config.yaml
model: "model that answers yes/no questions on an image's attributes"
dataset: "single printed letters, digits and signs in grey, bent and noisy"
train_examples: 197500
image_size: 32
crop_scale_min: 1
horizontal_flip: false
translate: 0.06
questions_per_image: 4
encoder_arch: "convnext"
encoder_isotropic: false
encoder_norm: "layernorm"
encoder_activation: "silu"
encoder_mlp_ratio: 4
encoder_layer_scale_init: 0.1
encoder_dropout: 0.1
encoder_inner_norm: false
encoder_patch_size: [2, 2]
encoder_depths: [2, 4, 2]
encoder_widths: [64, 128, 256]
encoder_kernel_size: 7
fusion: "cross_attention"
fusion_encoder_width: 128
fusion_encoder_layers: 6
fusion_encoder_norm: "layernorm"
fusion_encoder_norm_position: "pre"
fusion_encoder_activation: "gelu"
fusion_encoder_mlp_ratio: 6
fusion_encoder_head_dim: 16
fusion_encoder_fused_qkv: true
fusion_encoder_bias: "all"
fusion_encoder_qk_norm: true
fusion_encoder_parallel_block: false
fusion_encoder_inner_norm: false
fusion_encoder_drop_path: 0.1
fusion_encoder_positions: "rope"
fusion_encoder_cross_attention_every: 1
init: "torch_default"
residual_init: "zero_last"
optimizer: "adamw"
learning_rate: 0.00086
beta1: 0.95
beta2: 0.98
eps: 1e-08
max_grad_norm: 1.0
ema_decay: 0.999
max_steps: 16800
batch_size: 384
epochs: 32.7
lr_schedule: "cosine"
final_lr_fraction: 0
warmup_steps: 500
weight_decay: 0.3
Rows from block 4 of the image encoder, named by matrix and row number. Rows with one number belong to one neuron. Each number is 500 + 25 x the weight over the matrix's rms, rounded and kept within 0 to 999. All counts start at 0. Numbers have three digits each.
# fc1: MLP up (encoder.blocks.4.mlp.fc1.weight, 512x128), inputs 0-63
# fc2: MLP down (encoder.blocks.4.mlp.fc2.weight, 128x512, transposed), outputs 0-63
fc1.185:491499494517470527516483513454486476479516484484491489521495514476508540497524490486507546481483492486498496471503492509487527492484497510504504495508516526512527463471481538526467492508526543
fc2.185:492532490486553474502526493503471528502499498502464515508507507503497524515501492490475460508504484492502494483543486475498521478499502501515491514478475501482537510501487492484493531504488541
fc1.186:526519488463453509519471512536570533503483434505522523551517468483488504478525477485529485497518499444498495505499446498561516500483554478506502543457488499498517528521508470519465506489556463
fc2.186:545521571527465543488538500483508473468498511523477434500503496532518492467510459456521509486500542448468472517460435498490500514500475500503498481512469516522464485455497484488456516480498542
fc1.187:492507504522464490524482498504478461515493504500502524543486521489509502493525491527510524486475497484488482473511526513482525499503501498500516509500491512514493488497512531518471480495487526
fc2.187:484535548480514474500514497510480526500504500459481531499507499478521490512492490515488466514489493503475510501543497496517512482499497508510497520496503532453529506510516519451496488516486516
fc1.188:534468506495509518500504498515506501540501461519530502536484495507514481516517525501492475479523481468488511470505494523499509502494497501486492522526500529471484456568507471501478511486516509
fc2.188:489513532478474474512502486523517491442503502497506505475481510503524480498496454517517512505512487508467504487517497479509515467523504506483502511488479531489476520482531496500523479517465489
fc1.189:523485506494513501493501535540514499576509476517528490511508465493503491480526516447505484494538506435462497519493463516483481505506507506524522509489514497482488508562500489494513464555533469
fc2.189:491493486493479518546495518530521479490492511484521523466506515487502472466495472503498531506449518483480519490463495461540464475518494502461500565525546531531481506482530471507511473538505452
fc1.190:510527490519496528542467516500519525460479471481474532468566457493529507502486507451515489449510526486486523515510478465541533474487536467496525514472499507515555485491460520512500504490538505
fc2.190:530511530492478538478525491494488503524497519551503514502449509540494521479501532480529517480478488527550521520519470511467506523491485507507516465504498482525550511502499495524502549464508533
fc1.191:487525502499461483517531524467512507518485478506520516529522485473505459458511484509503479504500495469479524491515477507494485514493523464501479515448474529517524561512530485507521507483544490
fc2.191:508480537539471531513530496530507472508501497498492468516523499471512466471491522460449521469499505462456464516515501550500494520514474495520494485524507484482460499478505476479498472508522518
fc1.192:441506507480480497517511522505516484496484478514487526541502520453494462436484481548514494526492481504478518503499495512518500534503529467476486489478473544504518548489539483523510520472530520
fc2.192:503486528539493494502529486522505528517518501509486486517517504486495487481503534459482481443500492486429466501496509552456508523491485475538509480519504458456515503515486489433536494461526516
fc1.193:537479490538508528489484488518543521500500499493537499458497486486524518521496512468497511490530489467520515518502507496494508475483495525510511526521521503506502448533469499509491530513524503
fc2.193:501529526476494489464527495500502478449514508514502485469490498516521525498490475509512488536517492515495521496491472464529479491523518498468508484473448516532504532481520530551509518486477500
fc1.194:516478496509536497500542512522499480564484493531483536515470486491505477436489515505490476509536490496490501511482459527510488532510516484463501515489464510513480507557526470520519543483491491
fc2.194:484502510510485486509488501521486525498505498456527496469537510494484471496473506523541503508483466500455510472523516543514499521510501501476508501489533492520494518511533478474545449481524443
fc1.195:501472505514496495450524480508526492535499526499549462507494489472521519530501545498486457500535502449451516478506514480438475523498473482514476464474510542457461547505537470492505476550540520
fc2.195:493475463514499528550518493528507482485497516485494559525521501479512460476474490498432543516520534487471500520482507435585505527505511489490481502527488493505460506490542480539495491541514464
fc1.196:455513477497453513516524506471486460458492497503532532506508498461531483491501515508505491454527501479465546497503503486471524502505503447467462483492482543505530512494494488529503528494523553
fc2.196:493490532532484531496536470532514498533498495542482531527482511490528492476507526482485520464521488498486473524587510538468543516486492490550495482507461475446525501515497496481534538478489535
fc1.197:518477499508497534518498505514506521459508475476483482498509472478551512523494515496513528454488500475490531491506515514516528481466498510485531507532506542515535424504463545543470502460519527
fc2.197:489535507463511451469513482506499545481494487525485493480452500530488526519522506500510473508523454532509524484445505458473525483515528497500497474475456468514538521520503518512524524486453509
fc1.198:523503486531448498532499500478501494477513469489540506516483498463524518498519470490508511478518487461498511468500499503517495488473516505509518529484523528504539481501462499518469500472527524
fc2.198:495512524476517494473532484502497474475507486504473497493489493510497511483506480508478492504528519485499469494524478476498525502509501489518499478478469502455496516473516533482480512479455549
fc1.199:533503504520467492539509510523492469523471484519533525529488486505515474503529492502510480490503528498489482444505493510491511499504506533487538527504517526492512480540481475512484483487488474
fc2.199:479520559473463479540488491526515494451500495485498504483494489519504472485496447512513508499496520520489501499541501489507519471516506511518501515507491529439475502487521482482463461543452502
fc1.200:522470510509514514482484467518538535501509530495542481439524472493532509547460525464501489482538504437500534522508514471492485480496485499514491512519495502487488461536507470484502498510536504
fc2.200:517506493476474514510497479509513472469498515536516537488468497510520497492496486514464501531504498516504520506466493452533507511514518489471497490490482488533499517505546496562507492514488455
fc1.201:515494505477513489451494492516545505531510471525512491542493475509493505515487522482510468503504475442475508496521478499471474529484488467533483506482494503500477503513515466489500469524542513
fc2.201:500499515499509503527515500511481493477503508501482512518514513479518474499501484483433532514527516470482506524514490441552477485518500494473504518501508494553433506479530491493496500546493497
fc1.202:535510510521487526542475497528529484513485477492525528485486496488487514516494497475505512495502480477520490502504493489512517477484521515494527526534519509508509462533473476506465511498496468
fc2.202:504515568480483484487500494492506484451495493507511478476485490523507523508501462510501466537498515522482514499549463469508506478506505506488501512491470521487490511487514519545470503476481496
fc1.203:505504498519528494552521519501450481521492494527437511473503482515531467473509512504506474476503530479491496506502481525516507504551508513458522504487468522497482521509490485521520530502523440
fc2.203:490479525498463489527468496496494509540498496510548498497506500508498493495510509493561538490470523527521512524507518562505500507493488506496497503530546504482508482522500488517483437515506452
fc1.204:507498492517492526527491512493479487468482465478481496494524485470519501511490483478514521467489508491483484479497489502526524477468525518482536517493521514518570453500455552513480502471485509
fc2.204:506513519467510475502511496517489538500502483519473511474477505555488535493520499502535463493480489514523505492515496492471534491493506494519503497491478498460548515507467513494488545473473527
fc1.205:543488493535539528527482494556541527529504469498478526479486494490489533508486522459509506499511489472505483507502485517488475503506511531501510506525494501490507472522493493466482512531501454
fc2.205:503524534463499485518486490471494518447496502491532480460511503524479532503491467527523491546479527528537540474482486474530482482516518500456493495494511531541496507492532499540484481505500463
fc1.206:521489501519487541527492516483486509455484475481490498487535488499530507537495497504500518475482496519510506498485509512513526483489512510472531505510518522486539440493463551531483499471498516
fc2.206:494507481469517466494514499509497538495503487523487514496458505542500527526513504517554476496486468539525509501457500478464527495480509509535490472492463488471552506522473513507510541471485522
fc1.207:498530499502512522538523493495502519460456484481473514478534487472510473537464522511517465465463452546491556529511494483504526521535513465481505481485478521508511542459509491515492483493500522
fc2.207:539471520518470521484494510482511492504497503510534490555494507477468492516493544484476503465506480514531483541497513543465505545474503498531505453519505451488506489549466495526498514460526519
fc1.208:488511509525448521530566515436451471468533499495506484547498528512516519526494512498502509469464516488477484497516493470450530489470502509517494464485484554490531536451471484540517512490499547
fc2.208:477518450533538526502494483499487528555507505519464529540525491504504488498490471524432470527536518481485478543546497505512548497469502489539509496496482484444483478496504488494445519519482535
fc1.209:526484519507542530502497515532537518544511462514501536506446473491481535509481517475503498533513487478491479515498466503481471527477524517505507510518489498503495466525514495507498491524502490
fc2.209:487502504500503483522493495501500499483502497485507493459531498502500519496488473516478481539502498497507506470490508458542481487523517502454501512500504508554486512485526493515508484507519456
fc1.210:531477487503539496454509500529561515512491505510533495493491481485504516509490543486488457517549496463495552517511475499522492501507485477500469507521491520472461488542530446471505489531519502
fc2.210:517488511495470497493501480496517475452504506510510494479501497514506474492479482481469518517525518495483503507469488427510510507516521504485513488497458498537472509482542517521519497507491466
fc1.211:537476511539497506507502493517536507537497478524515520503485493523497508510478508484495489491505497472479480484493484501473511497506502514499519494519492514489482475550489476498478519529483482
fc2.211:499521505466472484518495490506498498445503502473510503475504500512503493498472468528500513540496512508498524505506493462547502478518515509477516510500504522495477518487531516524489469528499479
fc1.212:503523499522461539520483505453549532447518473469491487476515479513512555532499530463519526475465480479510518484491502494505506493471514496531503474497499536518543472441454501531468498497518505
fc2.212:519528475485534497467523482450494520507496501539464473525481507536482548510525491503427485523542511502542499514502469466507514497484509497513500476486464467526490483486486496533463575492467548
fc1.213:468494527521497507458527540467519500511546518511490484546459526516476548473482504536489519528467468479499483526472500491508489508462494493513461458489454542525489539448518504539484494536510540
fc2.213:506530419547549504451526482461472557538512489495478478532549487475502514526495500496398474508538473439470478466496483468498504499484495497500503521499493466531491489516517476443519551479504525
fc1.214:523511495522509496505537519507510502531511483529477509485469458525511536537504548449491480501532488457473497539496474501459496504544479526518494494506493526493498549511528469505508491563526478
fc2.214:499496481516515511536488515488517477492510479506525523506534498470518492507488493520501519511476529473514529522514513494548467496503523489455472521505530535559474493509512469544475459549529460
fc1.215:542483497482510516511518497547473483513492472489498504489526480491541455515520508495496510444492500482479523499481516511522540500488497497478524540535473508501492450552499511520496514467492494
fc2.215:482512523475446475492471495511508515469517505510536527461456503516519486506503480516554485477477440541493516488491514526479515486513508511503483505500491517477542506525518500488545476491474467
fc1.216:495528511508504498545539553460454492471540495519469478523505514511504480512545504498508512489489520502497477522481495523524523486502527535506533494479489525502544517463452520531514484512509478
fc2.216:505496446508532513491491499484494501555489501514489484511504493529495517503504500505562502485483507488559501515456511532474487491496489504509497495526522497491533485507468493467472475516504516
fc1.217:500509525487519511486538549507531501531492495529509492528477464500486496494511540505493461510510462485510499531491470512488515516510496470502469503504473512500464541509560448505519485542517507
fc2.217:521486473551505489501501517487515496492497493497489455539531499457511474526483505487443515498517511454458493529498487493486467503488497497504495513515487477550455477506511468509499471494536460
fc1.218:523474492521513538486483478513558510477519495481502504452496474475514548515454537473512540515522489469499528534512482479499496465482494499513506511518488489503516461517481531511489506513542522
fc2.218:499519525496554501448535494493491497489493502545506516484483502506515530501507509468472471542525497498501507493508475465507483499513517495465506494482463494551534512487524524535522540471493490
fc1.219:547528489516434488561492482471514486433472477466527525499520506476492488490504473489502477449501491520510534468499506513538536509536537492475542545487494514526529502499474472487474501467498459
fc2.219:542507565463470509464510486503506468458501493517509464507483489536499504478501497486502487498506512494505479542563461512467528521495507501546503453493465499415512496501489520514460522474464547
fc1.220:457515506487455510506532529501517462510509505487582483511498512450498514447521496514493522495509508465448512506481466510515493484486524474476510528460474527500532531518522499538506488522526521
fc2.220:515487458529516522504561500544488484496489491506476518503498500485481494493499508441478481456475486483442479481483449509478506500503475499526496531537481491453555506503486492464510499467500529
fc1.221:469521487493458514541477461498519445512469495483538573490490536430481476429465458548504512483526522549493534465510472504515526522536518453458507529499508504522506521523528498475503487444491469
fc2.221:516465602504477497507527493540511485503506485499515491511488501498515511483508515447477490466501512501442456507610484546489514535497491502548501485520465502420513496500436546511507534460484512
fc1.222:503549507542453521564530524473488506472505471449510503485561499482524531507513480478527508455491486496496472492484511478521530487492527515517538505470507508503557541454464516508507485506499485
fc2.222:528508478501518534499508492483501502507509506514477501513512498512477521487496496500474460476482506496538482515482478498486527508468499502535489506515488499448542503506475494479447526476487551
fc1.223:535515482522480513506476484490515541482493463536442533482501454490539504523460508474525472511518529436484520506515481490462458508508474478536474513488473504528510494498476496483503513481539493
fc2.223:487495567472476523506506488494510445501507508509510516500498508493518491481498496500481551569541519489564522529561536502606499501541509509450517457490510514579472500459511483555491484577490495
fc1.224:480511505515495491510521524469510495472495492510516518511496516466513469479520517500501464493497483488495536502512488499520509518507510460478485510465480529508521555486517485510516528514532520
fc2.224:526476503534477531488519499503507468517500505515503482526512502483493476475485538476504513459496506474472468526523499546450498539496484501533510477523502469475501496519496486481506470458518530
fc1.225:567487494490500494536493507541512530538475482534512533483513470509526473512505519457496458472527517449499500494504480510506506486524517508501508534509475496487483473558506452475490522505525429
fc2.225:493518567460435506531462480509525473450505512508547487467489501520507485487484454520532540530477530514524526510532502517522506470525516500461504516496530538512459503469530465554476456547468453
fc1.226:522492501507459501494540533481512501519534473550525486552470472497519510517530530502501505506519504448484495489490501493441506494477482497506481492479488543504503516500505466534511480510519537
fc2.226:459497489537501513515516489498502483492500504515471509533510498482545472503499468513454519526528516453480489509546477460530482481511498505514500497499471503521441494478532478507472472532489501
fc1.227:480483510513537503529499508522499507503481483519454518503518477492520465480512515511483458489469482491483524517510486515518493499520508458480488474474460537507490527487514499523514502489513510
fc2.227:529493500518478500505495506486479524530501510495517487528493498484469484509496553478504514457488475511504497514495521545445513528486491509515492482526545463503514493540508457476523512481521496
fc1.228:514491518460516511471508497508511508526464497539484521483525450475537462512499548497499469479535500473486554526514500476457498518542500453502445503496456510504469518550522434494527495529552517
fc2.228:488469509539473526521504508513515471485495494520503542512497514461537453496477510510473534504520491497482502531565530516546480512502492486480493495507502504556488507491518466550529481514517453
fc1.229:511479504490452479498517500509480458527463507495587512525497518467530435470534496520492474477514515475465542452502510535506514506505502486481506543475483524499518492579503480520495494460523507
fc2.229:484491555493460486526528497590520453456501496507498501473485508480518449472492484476511503446500496489443466490525499534477526481539491499516484524524480510398511525476504486454524450513459500
fc1.230:501485514488536524515466537524532509544523460470464447545514478486522535514520502452525538504468531463477463511489481513514482484409507551529498484501526484478536453470470555536480445554514539
fc2.230:500514430492566490551505505510476547517487513485456511472484499530458516500507483506515459517481498502532524445365500442523486460503508503479503530525530494575532499480495460461505525520525493
fc1.231:541526491528517493573536507510468498526499465521451535467535481526518484493495506473510457471505536490511496525484478506519510504560530522479557498482474521496499544508496483499503522515510419
fc2.231:503493528477449518510465490482504484496504502518567487478521497518497504476502484500568539493456541522546510524500505554521479505502505499489498490526548523467483483499505499523467428527495474
fc1.232:549482521545514524522500505520524514531527468513494500505475499519504540517497541460502504492498497476506478515479481502480496495469504542493527489550503534480505448514490487503485511526482496
fc2.232:483521490467521456512484496478495527453505500480507517482502489513481521531480455546511471543502509531527530470472500456550486472513531502467500516487506525540486525491519506524470489519485476
fc1.233:488499491520492524516488490526547464530503525461544472478474514450504529481457503506511545521484519465473518506510493492481497498487510508479485490525508536482513475539527529496493461556523504
fc2.233:507494497472522487514552494540495493486493480485498559478489498517515519491494501473444467520475510516458522473492489459544511496517510511499495535517454513460544512504523524509540514500531483
fc1.234:529516508556514508546507505523543504529490473511511503481476492501492526511490503473488475499508496492536490497490480506513504503497523534479525523515496530475483482515497479484506523522467460
fc2.234:517512521469479485506475496472504505443499492454525462485521496529474523515475462526527512546494533535509508498465472470527508508498519505473492501496485529495480515488531519536475479474486475
fc1.235:584538503534489516551485467505493504454467458483466506475533478532507500557481503492500474446464475529548520487507509507534550498533523510470556528518485533492509448508464484496466525450484441
fc2.235:527533577436442469454471486464509496441504512526547449488467491548502526519500483519546506515504501550546531538520482524470500496501530489512505458474478495475455497509495530558463505493441525
fc1.236:509525496523507505559480527453490509485521449467456479531535489525517537509511507459531498503482510493512450489496477504499491496434517541493540466509534527481575465442427542527505534536491501
fc2.236:508541447471566506524506480490461552539490519512485508508476496577462546490504502519583501534473526537574525456441498485505518488497515497509512477485522480518507498471480499514462531509508538
fc1.237:522457491506511516496523514489498498527523456543496507563466480523522521532516524487487480495504498456486487477485505489471512487463495507500487486521495540481503458501482464529485531506508521
fc2.237:473525510501516466511503489501490541490495496489456509506498495526525491516500454531507509544535511507488517495515493459533511459497503508483512497480479506529456507468539484482494516532476506
fc1.238:513524518523490480543558544427464523491511473510459493542482504527498493485527516497535474498454495486489463501500474510508478512487518536513535492476471541498533545452494493535517518503497484
fc2.238:501520453523510505509473484487492503536514500505505471528543499491496487491491500530514506493517522474547499509463542528512484499503518493510497485489534478502448489491491472461455453566495516
fc1.239:541528505535453473556526532403447497494488452530474531532453539525484510508512517507518476492491497514522471456485503522473511536517500544475522486516509548517497507481460469494509522486468461
fc2.239:489517527484518488513476481486507481500483499495519468532525494511493502520490497514512542519511545501560485524587541550518497476520522504540498472483511493444438480484468519496446454560443543
fc1.240:504501498495494513514478517495492501527486465515494519530466497505495487520517506501513500503483508506515484467507514504474509501489497511482488500525532524509496468502481490489465490487503509
fc2.240:495512558491501474530492495502490520477478508480485509506494487510527511515493482526499507530514500517498502491554503493514494487503490502512494490499486516493482498511507484492498503518498505
fc1.241:480537512512462543529534520464512513447519480477512496503550492498500529546484531483520520468475494492482520510495504467474549484497499486497493496490487530501532524442471520534512473516526545
fc2.241:508496470532522528484514513487502519521497499525467526555491500493497512515501509512447474500516483487520490528510473484489523516461489500535494495515475478498541490510482484502483555461503538
fc1.242:523512504525511519546489505517477484499474455450481487477501489511501520532477476494516537467456469513518465488504502522520513499484527528485570493513513493514538463494484544495466495510475458
fc2.242:518535515459522461491498486491483551482504503510524457462496502557459554509524490509538455506476493540520540477477497501491507485501528497494497492492487493475511503534475517505483532477488508
fc1.243:527494486500516511506520502497506494504464505505538451439554501477562448531508536474481444449528509483487546523503533494486523462558469498473495498510498539461488500542498454512504508532530496
fc2.243:510468428512437492514495492506517462448504512508527501507473496500489472505472516499544544467482499554507525521456517490472515506495508503530499493526483503446520500517499509542525440485516462
fc1.244:498522485512474478499557530448476506475512488532503539528471504502495468506500506539505485507493502476513518490495493500500514529505500478487466485493444555511473547485526454533514527487506523
fc2.244:489489539545485517490489490481518465512512489536496464552543500452549457515498481508444519479548515437475443554581519565485519514494503493532498466489496480483445479478503475479475457520466505
fc1.245:542497496456529491521517549525469515541481443539437514528507480508479434479514520501518470491499499488506492502492450535550538503509515507493518538485473506521496485521499468522489509463514455
fc2.245:511506560506458495495461513498518514492498511493522433494512500509509477506529484484560505480491480471499505526517521574464480480512482511479495496520541493535480475503494433471499462525490478
fc1.246:517532503495501507531495513510501515471463447499458550543478524539448513502485479517537498516446454547551466488511497492521523544490540480506527525492476469518508521461506490483483501455488471
fc2.246:526526629506504484497477504465495528512485500488484465526534495485495516538505478500486478489521501495527485514584511523489486501477534500501507492475515475503424511494464491472445551495481544
fc1.247:476510502472466513521527537464492524491516477505473504554501501478500475501525484519511502501484482490502500468504487503513511518488517497492486499491496548501528535456490479530523502474512544
fc2.247:496489506541492521502511490479510507517493495515469492533506506488506496489503502510469488480529495469506466492500495526483529514482485483548501460497493484490494498491498461483482522495502531
fc1.248:507474494449505511478514503547497491525465511520548475503501506470530448484517540515484482473529486487457554481498510527467541503507473468479459494520486521495464482580528470515505488502502528
fc2.248:493481508508460478536527498544518490450487499502494528498484504465515457507501507485469529472505476513453488501528508506479514476524483505520508524525465491463520514508516475499553471500491468
fc1.249:521490501453527543500457537526523516522525427509443510521512443505476506503530522438550537497507503438485468520512444509510482488434501524530510545505513438529513434514490512507500495517534488
fc2.249:499538553500525487515490514501502532515495496539479488483488502522534530503552488487538485511488487468506539462508512526510451467524496491439512527498510499629504497490477453502515509520504472
fc1.250:514464512490439497499507500495509466515478499516561506525489495476513469486509502541505478484496502462469533453504509509475514503491504477492509501496488544503492484554503462514494511467520529
fc2.250:462496532516476478517524493543519468459500493515476511510502497466534463499493475486465505484545500482435460506573481488487528477502491498524501517501462503440478508472513501477506476512444510
fc1.251:497491486504417514526532484454507493452485488497533508543522503461534493520527502510504491459510493483468537449499516498487523522493521486471487512486495571499534491507473460535501525458532544
fc2.251:494510561506480503490527467523519502473505486517451507535497501503533481489497494497473512485546511498467468501541477485470545506487500485549496473468448469432486510479507498488493514499460563
fc1.252:510508514503537502514537538488474529527508467529432482517478449525518506506507558492507456483477484496484494532501478507501499516521507538512490454512479536499494530489506475521515454546499477
fc2.252:518506484500505487498458517460498514521492494504514495524536497470515502528507500526488507494504507470550516514467541527501455491487505495485498511524536489562480478532499461518475479550513466
fc1.253:457516509508464531509542516474495481469498504486517487503510511458519484531490528520489498479484486511470542498505501499487528516497496476489476465502482547497513535474514483533502485508509550
fc2.253:501465459532506515488523493504516497521506484522479520556494501472500474503494519480428497468532493503487467530507494505463532509472487498548503493529470470454518476527485488477509506487501520
fc1.254:504468502489489515468490496523558496554483494493569475516469493483486514510473505507505506520493476479463532477522503501454497519489502476489482509504502513485474491554528462506479470500547534
fc2.254:495496520511492493522535501530501495452498496482478542504509504481522492507482476481442502516521493509446490483519481453531507499504506504492515501505455498484464522492523507506516505501511496
fc1.255:516466504517482512509477488508509497519516483486512515491493476472528535498510510466514523481526519446486512483495491493508499469461508525506512517522501523505531447535472526511485514497520518
fc2.255:461522521474527495490534472530485516502498516515490539462481498522516525479517482507519483527523492525487516467493495465534505470520510499471495520483469520520543522469519511498532532489468496
fc1.256:532492508525514519545480490554515499524485466491500534491497473479533504503507487466503510450530512479497498484495483517519492509489528517488536546517506501500513433543484523484505518471486469
fc2.256:483519560458479470502482478522516496461503500483528473439488499535483523478504486509573498508481505534506527472476509514512498482537526492477504505488512528500514529501513522506522451483481464
fc1.257:527514501505536512539503507492475539451522466511430510503536479528505476530472512471513477459460487476494481530514481488520520478502498514503524480495478525508539483466457485515511520492505474
fc2.257:525530519493486522480470490472489507545500498523517479513471505534513512498506507518550508527503490496580536536513512548481500498500506497484501478493529493552489500502487476521469521538491519
fc1.258:488493476461473512502485492512467450488491512507537547513507532480514446465513496515499500455493513509483523433519531504494529493513481461473487508504500537503515498522512452515505513468494529
fc2.258:496505581522452519532500489541507504509506492511500547520455515492517467490481498498489486458504464502466498503612510544471541504499498495539497512503491511419533509521485478493518495489476512
fc1.259:527500516529474521527488503513512491492471493477511520445527476496521507501484500483503510452500502487520508492489514493523538458503499518482533523517502504517530448534470514514473515492503489
fc2.259:507528522466494481494504493502494502462503507533518470473466508525495519502507471503503472513490471528502525504518485484491526478505515503499499501498466517476555505501506500529501531486463501
fc1.260:532464506523502524515517513547520486549474480509519497504481500496525497501505520504506485475501486482476515482493499504488504500498516513474520519538487535490471461552499492511480492486486490
fc2.260:483511534467474448515492494528501534429497496477517512468509495501496499513495477511509495499496484521467510480505506470512514456511518508486498537503490519475502509522513516494522473500485481
fc1.261:505475495508551515511536516503493502527513512494503481463483490471545495492515525491487516491531519486475516545494472533491490483502500518475476488520492524494487459542488505514514517527517503
fc2.261:491493428484500487490490489514503493510506492498522524454490495520533496483499520524556505504468487517496525490446526526505482509528497496492504478506525504518529515519544519510562465503517450
fc1.262:499494494508525516528516514484464508494476481511469523494524487512489449498500515531475471468473465533499528512496488512543533516535507457485529515484465528522486538494502487506507512459494492
fc2.262:523486522523454496466465514482508500510493493516543461513504503474472488522489522501510498447486461495500475529530512575445493516476483514521493490520539473480501479534487465487502488467500500
fc1.263:493559512518485510561531510479498510458498468472479513499545482479510504520482500475527499478476483505470515525495492481507531504482532467505522503461493532507560523455475517517519514486536511
fc2.263:529500503517509541484521494490501501544506504527504482537503503503494517482488535480483496471496504501536489529495497522478503544483500495517508467500483467495501499506469487495468531484508558
fc1.264:512464486513548517498459508530534536515514469508501490468539455496553508505488513443516524484536521424466504558495468505522468459457510508519499518500494480516505437531472530514521518521548496
fc2.264:508536487474488517484518478521494486512514498523520511440466505546514510451526519495540500535474477501519551468452493488526466496543508502445513501490526499588517536492546487519557508516510464
fc1.265:478535493487439514544509485478478447457473483485554510500526518434532459503523491512498498439518499504472533482498506503508550506523508472473496524479504536507542527509482472519497516480513516
fc2.265:518491531512476501485519489538528475496507502505475523519481503501506487474478515484499492455504497499463477531558480539441529523481490498565494483509452505398542502516480506487499500463476538
fc1.266:483507514511522506533523527473499504455519503496476487481513479492522501535509531499487493502490488493490531538490490488512497484517494487485491459485475538486512534456482501527517504544527526
fc2.266:523486423517514528478505495471496495530485485533516497530484507500488487501488520496500518491505486503546494529465491502481517531486494499519517470519504463510519494520515498504495496476522512
fc1.267:543546502521504529552481482515504487468467465461487514458530487485487498511467474510506486479500484522545501498484477501553544483532551482461571544466493491507517504503479520498471519472480423
fc2.267:543503565471457485456487500474492507474488500535536452481472493542466541527521497475541481485459491534517500533520461534465498519473499505522499470519487496458501483522469512529469539441478518
fc1.268:466463513515506529449511501482563510486552512502502450495476477477541559513502556504494523498518486453449539548494509492478498523463470448538443424500455523516501501468498517523501479554547575
fc2.268:494489415533550520463535493477490523547499501536472539523516501456534520515521521478389491500558480455500486502473500449492486487491495495488498524520476469577515498508515476502540566505503509
fc1.269:499497505505504475488562541472478514548526496525482493558466489523498511461512505529484480535490498472458473523482483507514473507453504505507509489462450525484510526480511475546518512512510510
fc2.269:485516444529509490497513488513468528521512504478481486501558489482491482497486480528470502506507487478470489478439516488521496497498500501485510505500522469521457516483551478436501472512501505
fc1.270:492490485505548550513467494524539516524500524469533458434555465477570524553453536461494476478524518485454509566493510492482481502511491510496509436510536545468485483504478537504493453566522530
fc2.270:517473394487503515533508502492504516492497506510516563501474507506466513497478527494476529475475502558547516465407522427542476528485507520503495489530521460536513495504514500555541533500537486
fc1.271:480532507498467486532548540467450490515526468521457501534486535500483451466519473523523488501463525484485491495481472507518511524505532507490524491481474539483524541477500501530509520483507470
fc2.271:476496499523494516522482500500496510553507507495499494524520493497511489499516486490525506470495506489487480514483519551478511500491491499521492506514521507461472485494470485446473465531477509
fc1.272:538458493505515511497488486527520538477489494489543476450548474456580480524489523472497478462536516458455564528496502488519505477480476489503497519509487528490502428561456499521500506506549544
fc2.272:499522468469454504480516475547503462458516519528512550461438497522513485471492501510508513490507464537511523499454520440492516498533514494489512484492471484495545533499529510530564508515481493
fc1.273:533483525508541533534493498556538523505478458506491525478486496498516509516455533504505483473487476518521542505498483508507535514510504515482491518555486517512470440531499490485488480484484504
fc2.273:509513545467463438481475504484509505438492512470528476475489498494490504529490501505492492511511471534519541500499507489505493491510529500479503491499493483527505520545511507532527490479494463
fc1.274:498482514498488506515493509546510483534490500478566495488513462429549480458530509454491521480563547445431520498499464521509485459446508490493479517484498492507524459574486516536525514527554533
fc2.274:483496467482486516520569485594492469499505503529492542444452512526523480428505508467516499493448482506457524474462482500494510495549495493483512513507492524497553533473528507483575485505511487
fc1.276:525494499512552548560505494534480507506472485483437511463541461517516486544470490496501488451473485495510492526489482525517520504527526516479541523527500507504522452501485541495491514486488462
fc2.276:507516525458465465501453499480506536491508494501559486458472495538480534517509512523585494502453472552548551493479516545484486499508513485488495481510543508507520508537477500518501478503501476
fc1.277:489534496505447491557541515453522516482524457486517503530538495477525499487517502478522497502498514458477507509499480480490488487487530486519500512455489532489537550472503501525513516511545507
fc2.277:501493499530512555506531482508514471524514495526468508527510497506504497457499500480485501494497540469500475518477477522520502514499492493519499490507496498495484505456493489486467496503503535
fc1.278:523516497531506487498547534482490509549505481554485501502471457496518498499503555484493445522508519449479500544512463503501480491536511508505482472475451547473485558513529447527515492566528471
fc2.278:512484444523485525523489517487512458534505485489511481527549499467527465491480497524490528509492544457496495533492519527525494512497508491478494515517532541537458485490525460518472454547541442